{
  "train_examples": 39062,
  "method": "mae",
  "loss": "mse",
  "encoder_patch_size": [64, 2],
  "decoder_width": 256,
  "norm_pix_loss": true,
  "decoder_layers": 3,
  "optimizer": "soap",
  "lr": 0.003,
  "eps": 1e-08,
  "gradient_centralization": true,
  "steps": 11500,
  "batch_size": 128,
  "lr_schedule": "step"
}
Rows from block 5 of the encoder of a small masked spectrogram model, named by matrix and row number. Rows with one number belong to one neuron. Each number is 128 + 24 x the weight over its row's rms, rounded and kept within 0 to 255. All counts start at 0. Numbers have three digits each.
After each neuron's rows are labels from the 100 clips, of 14976, where the neuron reaches its largest size: "loudest" is the band of the loudest frequency at the time of the peak. Only what is clearly more common there than usual is listed. The data: simulated sounds of rotating machines with and without faults.
# gate: MLP gate (encoder.blocks.5.mlp.gate.weight, 336x128), inputs 0-42
# fc1: MLP up (encoder.blocks.5.mlp.fc1.weight, 336x128), inputs 0-42
# fc2: MLP down (encoder.blocks.5.mlp.fc2.weight, 128x336, transposed), outputs 0-42

gate.317:151102082112159127096131138107085148120140099111123106115147158116156113113143168090116141120102115122113123098138152181171085142
fc1.317:145129106131154074109171108152132169155162120117138115152117103142151135162154125095152163143109111120109140123115152158120050122
fc2.317:192104132123194060118117110120132150130129128099100108161142109183155137140140149128119141125137150072105110114120170152154103105
loudest: 2000 to 4000 Hz; 250 to 500 Hz

gate.38:128113104125087131141062120148133127134114105099105140135182119087151115127148149146169162098122094112168106140098119111145119117
fc1.38:094137143102145120141135133139100114203132116150165121128110103149126136117129086147148150136176137126131129135138147094109122129
fc2.38:156123173142147128149075141115104126187110133143176129136131175150114120122122106094117132130085139125138102121129128153140079130
loudest: 4000 to 8000 Hz

gate.27:158114118151137145156134163151101105159135142146182141105116122108135127140150120118127131135114106148178112143121145154126083103
fc1.27:130164106156123101142108136155109157130119096107105102151198130142113112142106159137148153145114142126130097137159175121126137089
fc2.27:201119137132151143131080173116121115188153160133107134110098155141138122160093125098099152100097124125166135176154135118145070137
loudest: 2000 to 4000 Hz

gate.292:151120096113139108133143168112150129100128134099138153146140101119118140142114123093126184179144147103115124108147095138098171077
fc1.292:138098116130112115166143106105100129064142101110139130156140166097111143136141160116125131122171145073148145104104118106100152121
fc2.292:143099122113131139125158159143098149081146104151128109133196121142153140173111107146130114132115110077133072156117124112149144108
loudest: 1000 to 2000 Hz

gate.290:095134170119115151156113153133126114144136125142145102159129072116113117123108104165136137184144134140119108113117105096113145144
fc1.290:097141156146123138185122117142134131159144124132159084161139090146107135140120104165141156155132150128116129109136130121123142153
fc2.290:141142113116149137110149084122129142117106132099090162086102156151152117135122155126109119113185140130150103126154173162136130111
loudest: 1000 to 2000 Hz

gate.134:078111124097112100115148111109113100110136130088121127165077099133175114146139108115106085158160115127160114109142140129159161106
fc1.134:167119146156145155122131137138151165130102136156109125082184159120095140114107141125126156087098119151118134136115109137105077140
fc2.134:093093113143129100146131135132131119090124136092131108175109127121143102114127116129122095161160126113153126145108109152126144102
loudest: 250 to 500 Hz

gate.300:106114179148173152133119145091118131146170128136161103119113058160120111145114149095098099152123145131144124169126102159109100140
fc1.300:118094197158131168115143117090119103160124167113136111105091101098111101117158146129093137156098117119146126123112100153104129134
fc2.300:135118109154109114116115132147132121120105134177126174142099131129137103069116147155097132086167092122157161146122157109142107118
loudest: 500 to 1000 Hz

gate.193:167154142132129155123098133110139097104084131166142149114142177167108121114135114128112122165116115159129166146123085152180144108
fc1.193:155178149164119108103130100121170122140142108109156095125126123124102159154136158103153101151115126074142113133155092129151126079
fc2.193:085112089135121127146164110141116118106140118115101100165148146153139120175100129110133129132147100162116141126102155149161138156
loudest: 2000 to 4000 Hz

gate.94:107135075090163130109105133112118119103104122160144107093146131126192131105126099108112128148107115150128143141148135146087081073
fc1.94:130096082104181151099091105106167112051092131139147115121136153132163142088141104129088096123144148131129118128141162166136094115
fc2.94:096160138137071151121151134153135085188153105092115154106127117149185150169172139167165112152122105162125121143122106114119127127
loudest: 4000 to 8000 Hz

gate.126:149124099142097107126121090153136111123135132148133099121112097123100103105131132155151095136128150139136081148162127072176132138
fc1.126:136093114146098159121133091117090117101133121128127160131113098145106138127138129169092079144138142144133121155176115111194145158
fc2.126:120117160129161154139100142109126149153129124137101126129149125165140134134116115124142159145168150125175169087153112135100143105
loudest: 1000 to 2000 Hz

gate.23:105101115075133112097095092095088139109163123130133154102101102148151130121115144141109120139101122160126124133130105091129153114
fc1.23:134085093104115138131086127096116109144165127147142145116083143177150107143127164118092119170100114132120132134129112099102111114
fc2.23:114134108144140135166143174121109116114138118169112106147118128101127119108176128144114156113134111110133088159136163127124124089
loudest: 1000 to 2000 Hz

gate.309:144188112156140151128141172189164113113120140125118130137127102099183122129157150141125169124107120144114094125102100147125127126
fc1.309:116152130124148101098098159140153106132092112121135100140122164149163126123130095120094143134141132143104083092163169108118133087
fc2.309:133128132105158153096093101134110140188156110164120131090097069105157144140151188085114138083117168123124128131109122090104139145
loudest: 2000 to 4000 Hz

gate.8:119087114151111097160116140145163121130141114096154098126111171151142170124101112154119098169123122124134084145155106101125108122
fc1.8:091140086121156110151134150087113104119148114130124107112124053102160117103183100124115130098177181126136136121121138123109125114
fc2.8:197118145132147148138070104097087164114094114134119151136161162141139096133082134159165120161096111080151094143163087114143144149
loudest: 1000 to 2000 Hz

gate.20:107170115118135123150133143130159126126140083093113102106120126168109139148106137088142115140077117179138132129145112143119098104
fc1.20:125162070115134104113153145151148170175166141144132159144109124117165175131111161104113160138160104156139121125161150094152115110
fc2.20:181144104131121100138138146077116149147074157135112136118139146155109116121128142100081149125117124108109136119128150166138104101
loudest: 2000 to 4000 Hz; 4000 to 8000 Hz

gate.236:136105108152109126095113121087103137101084121119116133154122101099121126145134102110123137124107107144122128154103107129149114131
fc1.236:088143112111132158147125124161096111174128137160131136150069105140144119138146114137150122152206122099099109159144150108147151136
fc2.236:120120144139117149139086138108079121138136127155154142119098188128130093140126131098129099117074124121117120135150117151164097127
loudest: 250 to 500 Hz

gate.153:151155153072136160143150129126127120159118151112083153134096128120132125117099140145151154120206115117119155126155126085130130153
fc1.153:156152147091147166158139119114128115158124144120085151124093142119134126101105144139146151119201117115126177127137118096120124147
fc2.153:081106100174128105095100131159130114123138116118168111139134127161151148141161092118118102147116142141124121132098153180132137104
loudest: 4000 to 8000 Hz

gate.69:122110113122164135103151128138107092207125176117163157091101114137167128157108103125127151096213104116121092094148120134119137107
fc1.69:148116099128153143106137131137105097221115142114168160100107101153153139151094117131127160093204104121109105099146135133126130103
fc2.69:139148127132100131188121120137169127071131110149122108166142109111088093087157107118129116163124147158139158176125151114090114142
loudest: 500 to 1000 Hz

gate.202:108148146093122157121097123147140111154159133122157103151128128113117086094188135119119126151132143097137125122111093111125186104
fc1.202:093116142092134116140158138131094122101100139152114131103136098123132110144107112137161124135152145152098128141095106130120130159
fc2.202:169131110129150117125131149118104156137136154145149126189156117100145140166088148142104186101125178148146127116157152142150125134
loudest: 2000 to 4000 Hz

gate.49:123152131110132107108111130154112127133095068133103102114163096154171102122126125154161148132120113115133109130180150164104135123
fc1.49:116122100120161155131127156108117108078105149141150142199113163114113123111151125139108133153166123110132109126089156139139159119
fc2.49:119145159085126156144126150136131118119125184104138119117096117150086127103152133089113137162137141114145119140142151149187085114
loudest: 4000 to 8000 Hz; 2000 to 4000 Hz

gate.110:089168139153112148125139096172131182114084153120135146120139119142091150124132080150109106148113123142131147128151120148143108115
fc1.110:160102108124132106111109130116125114117155154129101140097167116159154105107066158119113098140110139130150116170112177135154140134
fc2.110:134125163113102126160147120119118115152122125127132105146132146112151108131114126115162148141132064115107083141126124122124143141
loudest: 1000 to 2000 Hz

gate.53:120120126114142057132142112128113101159146157101163140139135122125167110121114146157112137172121155107128154134150138168064147099
fc1.53:122134128124150064135133107125137105172157164111156146149117113111158105124122130166120137158146162102140159142153154150085157102
fc2.53:151140107121083191143133107192132123114129116151110121129104092108099144118115148117119141087147140128126085111098134079164109137
loudest: 500 to 1000 Hz

gate.286:133118169119141137131136146101091118047081126116154070115165129149144132145123145117143119116132117166156195161167137128117147172
fc1.286:142123103158102089100126088158105187153157134116138188130115112121174144117109100158146118127126117100076093121113127150137148126
fc2.286:163138061126114071140111126141140131126114121083142210115136136149155131130127136134153117167085125093105102093140100187175104087
loudest: 4000 to 8000 Hz

gate.187:116131128133072114130146138158133122114125141100139156111135117089122154140149057101151121143103072140102128135131146128123156134
fc1.187:199075089126149161154086128126129092162147072108140130141112114139131098141113203147139128129130183127132127140133112139111114131
fc2.187:131103149114142112125122099127092116115108153150151141134129153132133088101122128111134181118127116187117122120100147130178141135
loudest: 1000 to 2000 Hz

gate.320:109177123116144125108121128106096113147134086123121138114123089118098120148162134147151108151112089156081166162137114119135175107
fc1.320:115173113100147129103141110089083125137138076111119116101098097117085132159133125138181117146124098159082170141119108128144187090
fc2.320:158138121096119115143133111122147076217136149112160120110064103099079108128131101111090108128127116123112132098132140130075130131
loudest: 2000 to 4000 Hz

gate.9:150138116151159085127086101088107111124127138163079108134110121147118103168123150121079105145110131122097112127089111106134130173
fc1.9:131156126145146085100093120089117117136105142144069107136129125169127084171122169155097113143124129132124114140097118130138126172
fc2.9:105124130115108145133156131123139108189146137122112140157158130122115121148151105140108145156153176157135127129083193116097129097
loudest: 1000 to 2000 Hz

gate.244:120086086150125122173094153142134186155125114134120166123169156124103165165099147100150118130103091149145092143139103162117100123
fc1.244:103127126162045129152091146140119135125120096111090115141157134145109127136131123160156117133184103113079121126145133145112094126
fc2.244:070155121136147142146125140138144163152135092154101105126151128134150161179158181113082145119138134175152116133107111111125134132
loudest: 500 to 1000 Hz

gate.155:166139153110136122087084071133101101141102127137157167120118116139126123129079136129135096153135108133117126147136103140138124166
fc1.155:112106084131111075118137096105146111134109105124142130124109119148101139168126150147094095153137116120069182125129092153108167132
fc2.155:122104126100123114121145183116154108158154153145101108143137120124094128142149103139132156148128122158090130139176131132108135071
loudest: 1000 to 2000 Hz

gate.91:113131094129148104107125165119090060160170117150143111166079087092129109115121142131156098145136133119127139131128151137157118147
fc1.91:134123145103133121143100093139106091163181097093120114124076111149110100148086149117126150135143141134138138120132142143136096142
fc2.91:117166161131159157092092131146168111139147143095140180134105119140112089161112168167123111148146156165139128147128113162133089113
loudest: 2000 to 4000 Hz

gate.194:157103146142143136136128128087136108099129149126152139133175139096116110108134130149143127073109134101067099097102131144131144109
fc1.194:119127129154155129120156121134151128099130158144141118145147198095090112180135153168102139125132128111079133122132130122120118122
fc2.194:117108099149135128099132175126139086142156168109091118150136129112085152135146127125122113093098113121131147147127098100140074131
loudest: 250 to 500 Hz

gate.51:121095183138138115120110140067140142099147094138176090142159189108114162133102133159145083163106132120136137144147172181128134128
fc1.51:081132129103123137091126153101126136120126128120172110146129118109131149130133156151157147112103124164132134096135167114116145085
fc2.51:126123156130122149129108125099157087144144168136141118161150124136128123125087117134151107117211130113121173135170147124116125114
loudest: 250 to 500 Hz

gate.15:143138114100084146128108184129118106137114177132069194115128172125130120120096105129125178107141107172137131098136121127104147093
fc1.15:134098093136090131148136169146119098101116175144068149117168172110114119120109146137125143121149098136164108113138135158125147080
fc2.15:147103151103119131143101148099117132151182118134176161122100127131143145123185118129143121141113066120120111103107093143105112121
loudest: 500 to 1000 Hz

gate.152:127141136164052132110140094128141102146097132112099144149126106105106154141154125148101101129167102125134133138116090158163119125
fc1.152:140124109130114132100161169127112126158108097158108190149106119145135115131137125142145133149156157113129123118135131124145130121
fc2.152:106134127138154146080174114123143151148117140097132093162163148103114155136149124168165131162135147108149071108115154120097140141
loudest: 2000 to 4000 Hz

gate.48:132118144094182149121083145134145155150115130142136097160121089116111119094116130147121132094116156145135146161122141121125182119
fc1.48:096131154129097115176099106125120110104161150153124143135063097153131166129112154134121122111181125124125147131139105130089063132
fc2.48:173106145149107120137152124126147143099119100117116125126080158143141127100117095148124136166136108090114088088141116161108134129
loudest: 1000 to 2000 Hz

gate.230:128153129124131112133144113156125108153144181114120139143086141128161137128119154148127110122184139112119167143108159114118168123
fc1.230:132106124135133150127128152087125160097132081150143098124172109127094110124155106087119138137065130150137091121139114133130096117
fc2.230:127121121165101104133127092085121125125113146080114163110099145136158122131093162156165100113158114121145174130118124146148121118
loudest: 500 to 1000 Hz

gate.213:106156105151135157159121103144147105164105080110139136112121083129125112116138102125136162178114165174116155128118118157112147140
fc1.213:109174120132124147152147070146143090170097090112142108160115107109130124107125097154138159186141150149152125122134108153121146142
fc2.213:139148134107132101120126150125123167076159192177115135135132134126126144133121149140112087093138139111150124103138147099143144100
loudest: 500 to 1000 Hz

gate.13:126119101111094063121113091116112148102126098131084127150122154169133156159119129101094128149170132114109150189126113136143133126
fc1.13:147070095117137118158128156119167145110165113110117100163091140085150163164142169129143131140089127090098109153098139114087134134
fc2.13:085128133116149129138157107182154171132143124154119116163120101132118106182123139147112124112104140120148151119164122078146160119
loudest: 1000 to 2000 Hz; 2000 to 4000 Hz

gate.100:159145156127102086112113095104148128137151087104148109125064142107117166168098172133154116137093162140102111182150148149138122151
fc1.100:122125147103142118116142120131119117106133140107123140149117096114124108100146115077132169133146129136073172083086142121123166174
fc2.100:095117114120143079141141128128090107079143163148134133128181114120119114118151117098148145097100077147085091087119120129130121130
loudest: 1000 to 2000 Hz

gate.267:131132119125093082195138108119162156103145093108116125134092200137083132173119120128115114124139119125132130131158122137130113146
fc1.267:100115145146157161089100142141117121173102145129141098123164066113137108103158134145145140156120138123125112128097164132131143078
fc2.267:158107105158148113133134114128203132139162087148141134121110127101141168147155107087131099124108140120138111126081160098094094097
loudest: 1000 to 2000 Hz; 2000 to 4000 Hz

gate.26:157141159134103181088163119124072125166136089104115117142066098175120111116128134123160131108152158085161149152138124122135164124
fc1.26:114090110108131095177118095086119121076120128132140112105153153130116128135115165123122137120116124134138122114126124146120114127
fc2.26:097124125114151128131128112084104148121134109115080121078107128134144125133137147086148145069107121079129126135128128153132132078
loudest: 1000 to 2000 Hz; 2000 to 4000 Hz

gate.89:142128118100129169135112145115096087137133186163128126127119127109107153153114165102088132133196110127166097109155123108135153117
fc1.89:115106107107109159157084135104133148126123154143142089145091142120115135158121161123110106130197105125131112110146133097139134120
fc2.89:156085135157126115110171107164124119176132122100119184136148104137141148094136099166133150125085140127105131136109132151122107131
loudest: 250 to 500 Hz; 4000 to 8000 Hz

gate.167:134117126083129137154092134153083124108130159186144101123146125114119129149139150118060132144172110143134115107164132095136142145
fc1.167:098160112077080138143106135163111150089143166158135123123119153126106135158119143133074132155177105142115136129161097100114131148
fc2.167:124094133172140129110152115116121120143127112099120147149127100131165124087121124169172124101100128101120128124084140136109116116
loudest: 4000 to 8000 Hz

gate.115:153157083120137126117135175136118142141160157134141132135118072101130091137145140129137105128145097146144144144133132137135142138
fc1.115:107160133118105169130154143133116117098170117114111142131142120126164151139128137147097149112109165072129137116107107118089152137
fc2.115:141113173148129106120126093139123170138131128145107162122132158150161115105125139130122151152125139149152100123135102075171145136
loudest: 2000 to 4000 Hz

gate.176:140120133116110119116097067123132134147136074110131114143091147121169114151103160153152091135128128144144121117132110122178118180
fc1.176:137136123124115106102147059093135125143134077137137123145134142131174142092112165132151084139142159115154126123152097145175090141
fc2.176:124140099121128139152113140119165105164126121077090100119086097123152132147149125161103153124106177062159130131148138156121100096
loudest: 1000 to 2000 Hz